config.toml
train_examples = 145000
image_size = 64
fusion_encoder_norm_position = "pre"
optimizer = "muon"
lr = 0.0063
Rows from block 2 of the fusion encoder of a small image-text matching model, named by matrix and row number. Rows with one number belong to one neuron. Each number is 128 + 24 x the weight over its row's rms, rounded and kept within 0 to 255. All counts start at 0. Numbers have three digits each.
After each neuron's rows are labels from the 100 texts, of 14976, where the neuron reaches its highest value: "fires on" is the input token at the peak. Only what is clearly more common there than usual is listed. The data: patchworks of several textures. In brackets: how many of the 100.
# fc1: MLP up (fusion_encoder.blocks.2.mlp.fc1.weight, 512x128), inputs 0-127
# fc2: MLP down (fusion_encoder.blocks.2.mlp.fc2.weight, 128x512, transposed), outputs 0-127

fc1.458:134128126140150118131115141171141118146119145128114102087117082109142128149090086130124149101144158105157114100128116135106128124094138112150168175090129147167149141117162158139122159148109100113102103149123141163148102138132167132139116117165122165173118142085102145105154124189141081124167185109116105143128119108139156139095110130129104146106117095156149115109169162096154108097129
fc2.458:111136090128146137111115076136119139159138141148124149128137122118119147164143176160122129129148164116134201160109131100133118174141137158158138134134128154086129111142130108147154171095119086180131139123055140107139160140165110154126151091120105080079125094098116100086117120098147155117147117120150088130104120148137112134119122112130157149144129136114126105150119106138081150146135
fires on: "dotted" (21)

fc1.481:078083095095112123117094126125104111142097124106085131192135091163153125137133081112112163163118145141128200170177154140121109142129120175159115114155109138112129089111080139118126123125164090163111115139112101153086150144135107148120130151150137102116155126156099157136100131114107124138117121107135116124150122133172152106152125153142141128132147111112117139136115098149159147166123
fc2.481:164122122129148162175127120118085112125121113125117092121124197133093134121074137162153102107132113126075103107111131144110116121147112094099116156077152114149187150124120128155177111158130177099129130165154158154124116122098150118125143145100130149099096150133155137114142122162114159123113133147154143162128165138096130117102104092122130131136078130148107111164097149122153139127112
fires on: "and" (68); "cloudy" (19)

fc1.259:101132154153119164131082117168142103132165142118162128086136098133120162115108107125190162108165145137111153111115161116113146140110124141127117168203102079130107120125146121088130165115092144156128122138116164116127145133131113122094114119150156103123145149103078092144173117126123175112151139123102118148132135125117102137156132117084121140145132144142118121107067096146107155134153
fc2.259:120164161125127106105119124109089154120091128153098119174140149170143110118123132133128124106141122139135152131148160123127092079108109133125129124065155190076145102137096122184133130127162129141137114110177130134147120088129131115164119143109116143135137093102170178125108171122103192111097119108142140133104134150112127110124131103146142114132094133129124112129189139119154091136099
fires on: "and" (72)

fc1.468:176096118144123134134124156103123132142095214151122110113130115164140163124127114113135146113124152102120152125077125153143128121098144085106107111096165134124149179124101134101150152179138143120084145123098133120105152150110091085126119134109133097100154108130178167136152135121157138112087095150139106118139144141156132101171119117109133127139146109133168107100106104156102116105097
fc2.468:124135137116128108127126169121114193088106132136113145127133138162091146117112141063128135110130146111122148116185145128100126111164108145151109084076132107109132073084106140105138115111120146118133150170163128129110100138167077133141104117101150124131132157136153115108102125103106117152160183116126145141143110133091098113153158145128101124119132163106107115136188162163121122111142
fires on: "checkered" (51); "grid" (44)

fc1.372:135123055172148105124134149132125079135154178142137158158185149143090107099107148130139132131120128117115119155149142081085100126123133149097108106119107124089136149181155089091125109139148106135115116108106125115134125142126072173127095105097100146095116088120104095135134103139084164102122095130127141140154112123118117141166134126146122150122106139122138124141114138164160141165138
fc2.372:125142163145096127150103114122112136139115118122137097124085121091114130149116124123109122145134068160118112097137117096188151161081131154129138131152147120129158163155108153144128099131105163127163125135159116125133117122143133101125137074162145105121176101181131130130166180158182076113157146102106120109111083133104150132111129101158134107148138140093115114149152141091107136148131
fires on: "checkered" (46); "<end>" (32); "grid" (20)

fc1.255:165143100103084118126127094141139125099110124143157168100160104106102170167140112149092166155113136109146125122134080150121138138134119115137103153098116144102133134135141120156133127151138098127101124169124127167151139102158146120158153123088128088140106110170144089073134144171104128114101118156099146120091106102100121126088166090123165083108150140120115115103147104176097116134132
fc2.255:119127154158125126133134145155188176186154127121132126179163157099115117089131130132150087119114133112099129160079136140077148124105156112112122141141112117144134152134122117107116093163096093133106145090103153109101132125112119148124105170160107110134121158087157096127153153144125103100149105135120160103137073141111147094104141126096130130167132159129140154153133115139144139074140
fires on: "and" (47); "<end>" (24); "cloudy" (15); "marbled" (7)

fc1.312:154138087166103118138102102136112173133145107106168140171172141130135083090147114131087142155142140159133112164148133128116144136101127126141143110101143123103139119123147133109141151158097135113143132159071095088157128125118121133117106078147127156112105123142138157088065103155084157165115144144113145148101098114145194144145154129155142142107126164144120168102112128151128129133119
fc2.312:156126141177117143137107122106130097116134152118110121112112102107136127176128134128119149160114092112123113080125131108163143164160128164147144109139111132102145128142127142116174109153130167147131109149158150126070124140174140066117150152085142071107135108151143124173141140113149108114127120078099153090149142132135103123105111150150119157127114096078095124125107159094100139132174
fires on: "checkered" (39); "grid" (25)

fc1.79:151135115134114174098154125118139121136111107145105098154108068114153117171124121130178123130157141107093190147138106083130169159107126149101116168138115103118147155166101115139095142100142140084141113101173168116147119124115130095138117123132149162152143133124140113107093126120135166158167141115110138113126118150091120143110124086116115141160102118117137164089110114187136097139101
fc2.79:083152102139161108146151113139130137114148100108149128133119143081119115081113144109091162068131165131120129107122100134149095137147107118132102116147138192166142140117127122143143124112142157148124121136111096128145162156164151147147173133152123142080149158114149183166129112119133179079148146123131094168109138133122162152121148117089150121108121093150095120135123078111134120134102
fires on: "grid" (44); "checkered" (19); "veined" (8)

fc1.332:108153113120073139135163139147127107126128119134105105120107100142158149153047112115154133176128149157111119103180108121087142148124143117145135153140154162148127156108101117120117090121137138085064135140151121145116129135123141125125067106172135165129116108142166107149122102159130129147156162121133139139084106105089123135114108163124154139118114159157089154149151140133110105093122
fc2.332:156117114106147149106083132103138131166150151120113145144124198121106102123182144171155125098116147101137142137119152186104129150133126159130106110138145127095104161126162144147132171070127112155130148118105107145147127130147133142210168140126115078137141136106151132110112117083107150119079084121122106108154128126153150121116142099142143098114133109105127143129117133118124105168115
fires on: "dotted" (21); "checkered" (14)

fc1.353:137120131119120067135131105121123073141149155152126120148126101130104121130110094139164141105093136160116133106150116153096140114152100139107107084093123105124142160151096088097165123105127114129163125134132104108145185133164144136148123121092123092104138147148134127088100108134099170118111153143141144148152085089099164139145131104151114150117173140107117162091117198115135128160131
fc2.353:108133216119129108089101116136131155144142119102134167134133172166119115137141124124110108137162129149134115145122147103126137148116106129142161142113131169139117109114150142148142164144121124151127154102144113132115075077133116109126108172165136136087117120093124116144142152147131106107158134076119108134137108154101094118126107111158137075170121180110116106159134077161127167110093
fires on: "and" (40); "<end>" (30); "cloudy" (18)

fc1.154:159148109136143120103102125116136081104097168152161114150132131105147105102144151102134119115204150139111171097164107142153099096139126130163122079096114113123133126177154122141143128083147133130158099127162082144191120115141098134129155125115122088087099118090120100107181114130109168130136093108134111128116129137130131159146114106161145152130136108075130128130121126131110118136119
fc2.154:131140088106135069186163133143114151090137100118100147107102075129131158128117122118120149110125105146142135166176126150104146117099132128134136159167148155087113132126126161105089084093144110135128155136114106095109155139134155110093106164165130120163132158148103125148095148154119068153149155119095141148114128129140159136120122171106117124142134098137134104089157086118134104123109
fires on: "<end>" (85); "marbled" (8); "cloudy" (7)

fc1.59:118116109140154089134113157093144133160102100115112090110119138128164147090132116125163136139096151166096160115095119142115162153138120148157166161164160147137135142108165093129113152116111163100097159159101113111133128133140101149089117163143097163140132096097161101129088117128171126128103143143107097101162148088099133122149090106130127111113138161153128153161101098126135156155090
fc2.59:133094121112151169094122164146136150152154125155117113171134099154108086130154104112104147145136123130103156112102106158142102165114147133131118131113102150126128134128167167176145124120145130097116103069114100162076143139134110154128167130124099132087130139162162105110121162171098103152166150096156099112108108148153171148111142120154113141125145130114132113154122177122096127167163
fires on: "checkered" (7)

fc1.362:154109109160161161100122123118111127129107120161146123133113178095163129157119178141102101151107171112119176123138113112148120143163134109141158142121102150151116098105089104088162107120167116109099135105154134139122126132140136137131133137068184103088133109166128134172099118162113150144161145122079102096147098120142136134119111104176145146116118146097101089137120133143114163121138
fc2.362:130160054113135112123120120176118170115155140124116136124120066157111146110135120141124158131172054130136137143110139108110142142120115139088136143127149093123130132111158168086123153132076117126144117096162155098137089125143148128155140125180120176112144164098099112107148129124129116128110110105146111163117135112131126121137126099118129136151141114149145192118176109139122092099132
fires on: "<end>" (61); "cloudy" (19); "grid" (8)

fc1.103:123122123150117146150148120126162118152118107101123118114095109092148095131124141135133140127104177156130183135160093146173118108125128124155128146128130133079142110123124139062158104122138107145136141145146145126096064138106127118108135152104141102103092131142129138135123066145169190130143100095120115105110136155097106112093110089101071128121115155152119080128102136112141169133137
fc2.103:137151081142122099127114108130134162118151139148098125159161153167087163128138094149143103141173059085129087105092132116083140133110138153065111132128146100149120132142133158121140149118104109097101124113161164127146135165140137125159137155133112140128150113105103112123169151114133131137112158175147116123121103117162106165132107113116139110131124138124099130133162136118088067085148
fires on: "<end>" (86); "grid" (8)

fc1.66:141159137138131143108105136107117141127166094142101121113131170121123098171150122135150105139196160128130079112110128151127122125141117093110136157135088159163139154116085122106107136152167169090116146156194125151125114136136099114175140147118121120123123109089144167139149130131163140122155161127114147128108132133101100092086109117176154104107145102109074117160119086122129151130131
fc2.66:128073134112133107123117169144132115146106155153139140156125084135148139094118134121132133103085087116096125175125110102140115102122156173147104090117143124172107103109140130158175089174103087160127160121060135110130142133125156158087103100117133122136157126158145080134098153115088150130110113110129163143153122112148126149135142165108131162132106128158170158133147140121127122147125
fires on: "checkered" (63); "grid" (31)

fc1.480:122182080146094099140156138128143098144143128125129121102130191106130126111145109118115103105080143161125072113148107133116127104102112140110089157151120078141149195116131127168136130154125125125160093143165091152143153147111159123100109162109120168104105130164144163169139138165133130133132143117132099115147166100111106109138151085150141150115120150108101112100123134102137144118148
fc2.480:124093148126159124127090121140130100119173137125127146166132073145127123132129117136166090140155117112120179110152094157128115107156144092153139116146109050140090110134147135140137121088127147134143165153087102116132081148138139123162141083118160085158132158135103104105116102118114141152134142110104121132146112130126113126113148130127126115133173148099164195121140124155139087171149
fires on: "grid" (35); "<end>" (25); "veined" (8); "checkered" (7)

fc1.202:165127123143123101090129133103123129110148077089142106101098122145124164114113116125108152105081127163122170123144134128132105139134121095122138140147113122102113101160124123159118099160115115145111176135080106107121131090143101116171126090102139171111103121156137115181117090136170152117116119096105186100180130132116102135153144126108130134081170148160145110119114114126127101173147
fc2.202:117128158146159155145117128143150139124123151111136140134119176124119097110098142155135118134157130086110098129139115107151176138149088172152133122134163195103124104123105115119149129118145184113122088123121160115103082112123116132116142159131128101120091075121116165086125148140120085132146118125116137136088112137147176131115111131150150148096100175121085067127122111157115173132115
fires on: ":" (33); "<end>" (25); "checkered" (11); "grid" (10)

fc1.437:115147058146160131124073134128129120152120176103134131162159122143078127137096117124095166114119154142141104149101145145120125130092113163152126119108121095116138105105139107089128134094149146113147115104106133123175098135149105133108123128065086162141104099143102123114167154160115114097120127139094133121163126095128123131155119144161155165138147094165121099150144121116146068130148
fc2.437:129121122131125138165141111120146121123111133107154112124105120089098134161163109160099129123120041122129121115141136126165128139149108128125169141144102170147142139143116117203113136174171118147117148126157074127109112160115135104105121088130092084102127122104128099135105140114145197160169164126148123091095153154118124090125121138138135104137126105138141097140094141106142132144115
fires on: "," (65); "checkered" (13); "grid" (7)

fc1.369:121160102126139130132143151152140098096156143147133150132130102097067137161122078102157100108120140120105134130162095079174118114162117138119125136133163167135112087107132124159153123104170115111144122146106141131132107125118118084107141097104158108139114113145108122134148122074114158186095131082174116081138126172139114094146143107120103141153166126131093116123148097135158137112133
fc2.369:115147093104123138146088098135141099106141136137115159150125187111130110111152147113104159112147164166148159127125130153110124199118108155085150105131139104120155123137160130114124152113118133109152169091140114123161156148109144101198164090144099144091166152124141100118171127079144118114114116142166125090119114147138165139107127121135112128128142089130090107152096144108141125130106
fires on: "cloudy" (34); "<end>" (30); "marbled" (8)

fc1.80:096140113115137110134124114157109093177122154155121129130130079149138087100124104112082151137141135136100091129142150156094130143111159094146139119112111177136106157141145120109140110160134082098140154152130117150131111115126155143157113150129138112153116169091141152125101130174170123097115147073124109157091120070100096146123135114140172121154130154119156157098138139103176147136098
fc2.80:111123140134134129125133130121158177115168138147121125123098137109154144110130183138123130137114098120115160116144131120160108145141116123147159102136106119141139126143148144142064139164147148170114166115118097112103138095121169120119147095145108129063194090117124112116155095127087131133138114138127070103165142136109105079115132170101139121105134112123138106190132115139110085107160
fires on: "furry" (37); "bubbly" (15); "speckled" (8)

fc1.425:132131117150158118087114142168128143142130161140148139078091110142143157099111179129156096110136158164139147113111077131162118173142097092106130119106147145149102149147135134156159111123143094143103173159099149141111139101155110086095139120114120106076095109131111120127122146143120138119124159174107138118161130140156124130139143178172144139092173157139128148111104122143114100151090
fc2.425:144090211141143126162091154141128099090095125153128133115103163118137109150118101108093150111131096145164149110152128135125155120090132167123149144114141149084110123107100131108114104110143136124118122137096128138128122116109135118163109147128119120105123130136156106119099176172135071165186184096113138157167068121107124105141133101125116143124144150105121119157162147136133133103124
fires on: "cloudy" (42); "<end>" (30); "marbled" (14)

fc1.371:115140116131100147150180096128143164159130075136109140146142130111118126162147075115110166141111146150120142161113142131102145156128131134079167119113127131146126108152106095100123109100158118152106144105105121116160117103115103118220128125091099127161166116108109156086150135117119175114099150124085096139126103080121167125129111136097160153124140136131139141109141129150098120153121
fc2.371:153179149151132101103107116118097082115126162109127140084077171118177116121104151098156129091161114131118094084143145129148102096142118117132103097142115135151111131127146135182156162118142169104148138133193128130119103161155120128129129101154145126071101152156162137138158108139123123132117105112127171073123147166147096136101119122139123130122126108106105123133124127124169113134105
fires on: "rings" (15); "checkered" (10); "grid" (8)

fc1.460:082168087155090104163127098145134089124127104114151141122152098130134127124152095125131208085161131146158078104137125103079157131112117135129127107123150117181160114126126139058124160155137130153139119117124121146133155114115117132133129146104132191185125111126119130112158113161105116150144138129136126133105100127152112128154128121125159091136089148139129131132111126091113156150096
fc2.460:164156099131132106103149103126108144150123159141105160134117157134197105136130115131121117130151082131098147097126159130125091135134125141105125135114155129123121132113135135217110104134209123099112154146186113124109136134147119117139113128132107073114137117114167115118174109145116179096138127103115151111118145128126114105107085110146124168129148141091122124149123173138150096120117
fires on: "checkered" (45); "<end>" (26); "grid" (18)

fc1.303:113160132130097139143109151175080105118137147088108097122137079137129167104167136127171141121123098159128102143127172127122098116123139173149102126170135159157164130126116087138127158168147111125108143159129128123128195135120113114117083101131125176104114104117119104096121131143152149164135102164149108132110124135119129090141148181117136101110127148115089138091110127094123106098159
fc2.303:104115131153095125093117139105106096147103133135139134153123185131170089125111146104091111138100125126143138098097129142146113167149103108130150121159106097081148125148156148165131094136154169138101125107159144174125099125157144143181119136147138089124156140131129107154156123111099128108127116080112146097130152089135141133124152102161134117136085091114122168167103079146143117172113
fires on: "checkered" (37); "," (36); "grid" (17)

fc1.73:095116088108134132095158143133123106105087106156151118099095101105114132142113119150147167132112155126129107100138093152116153173138147140144142112136122118130128090125113139119132090147163134129138103148123127137104124139126121135180124143124183117223122153155108104134096097129124148171092098145138105138110103088155130115147135120132097128133091123168128113106150177078113150173135
fc2.73:109142150119146091126115095131201187167170170130135126168158154131146083097126131121128116088140106132123130129083141092104107113124122110104140145119084129147119149146148133129095136143088127092142149107123153112131114134114152141097120128152118161103122133105156087091167107148104126117152116114123174115138111156113131113135112122122117112183154172164147133172118105163116120090116
fires on: "cloudy" (47); "<end>" (24)

fc1.36:102087146143119134145112094129142123155138151138158098106173144126102150138150106138144141104123130157162123140109104148119125126142141168084104114178108111098116134138127152102095120147114128129128115166134112133163130162110127146132080118077110167135143117174128106102162104103080209095117103167100141134152128110144127152136150123109125128123120161155152144096130145064096150132138
fc2.36:118185121128130118113146159146124157118146121111123139119065126138126076158129123122142116130141106138096091120125128104146166150100131114134148155107139158117127112177091109176142149129143168137136109078112118142098098113148115079145172139125123100127099148093130150165134148168156124111123134076163154111101152123105130102148091118163137114144165105107116092126144097176158149136108
fires on: "," (64); "checkered" (15)

fc1.328:128067161173128116133130138170163097118166142117076134097138114123136113165153082125117162164161119078147130142113125085146136137122109157116129088177137142153114112115133118095165127098134117111120159073167148105139090138109120123106103125146124121100132123114113094107123105149115174114169162130143122101123123150100107135152142148167150122123133128160109100105088161151144112130141
fc2.328:142171131116123148136085112127113120130114111130155117134089094074121103113135161138132136130140067142101147138115164126115107126137155148135146139136180094107133133127135117180107082203123112173150097117124114085115143109142153130113102138145156118173126138125148160161134161165150095132117125121106129155130110097092166117102118104110133142150139098135124142132197089126129131134095
fires on: "cloudy" (60); "marbled" (21)

fc1.140:105172074158144144110120165142130131162153140138126110128118132108117101141129089167077118076157140120133167112144151109125097143121126113155171139140122089121120109125150132129093139089100128124155123137107114156111098115132113138059107203104128126104148130126122152123118135151141159118165135122088146142156186140082144090123113094113118141140114138094134110127103125118147088101140
fc2.140:114120159102107127113124176109124112135108128141139131144075155095101118114122137123103140154112059126167107149082089163145097090149134132127119128080144149135130144110095115144135144148115154158115173115107122142107139120143110147235186127107148157130123091135147124145111143098137145097110115116119162141121131143123134121118114138148161120097110111165139176148134125114118137146131
fires on: "," (79); "checkered" (13); "grid" (7)

fc1.49:155134137169122127126090109130115095137121119100110069139129097143168107152110104154113134122154152158159115100151153140137126101140103153143139120121156109128106129145121125100140117135152133136127150169204120170135143081102156123131092086113145120153097095139123114091130156134107166150128157152096147152138146095114106106115180124145102145117075143112090159127098112106111145096090
fc2.49:148131064147160096129168131149098127126119134122131145102083187173115151140126134155129153085129081116118118121114134135157131150107095086124130166134156163137112089158152150131144113119136115146120126094112109138093165127115112119174113150130133140100148194144127102117125103109126141129101111131160124100100117168125136167089133133154135092146183120117084081129126131119134136157117
fires on: "cloudy" (50); "<end>" (37); "marbled" (8)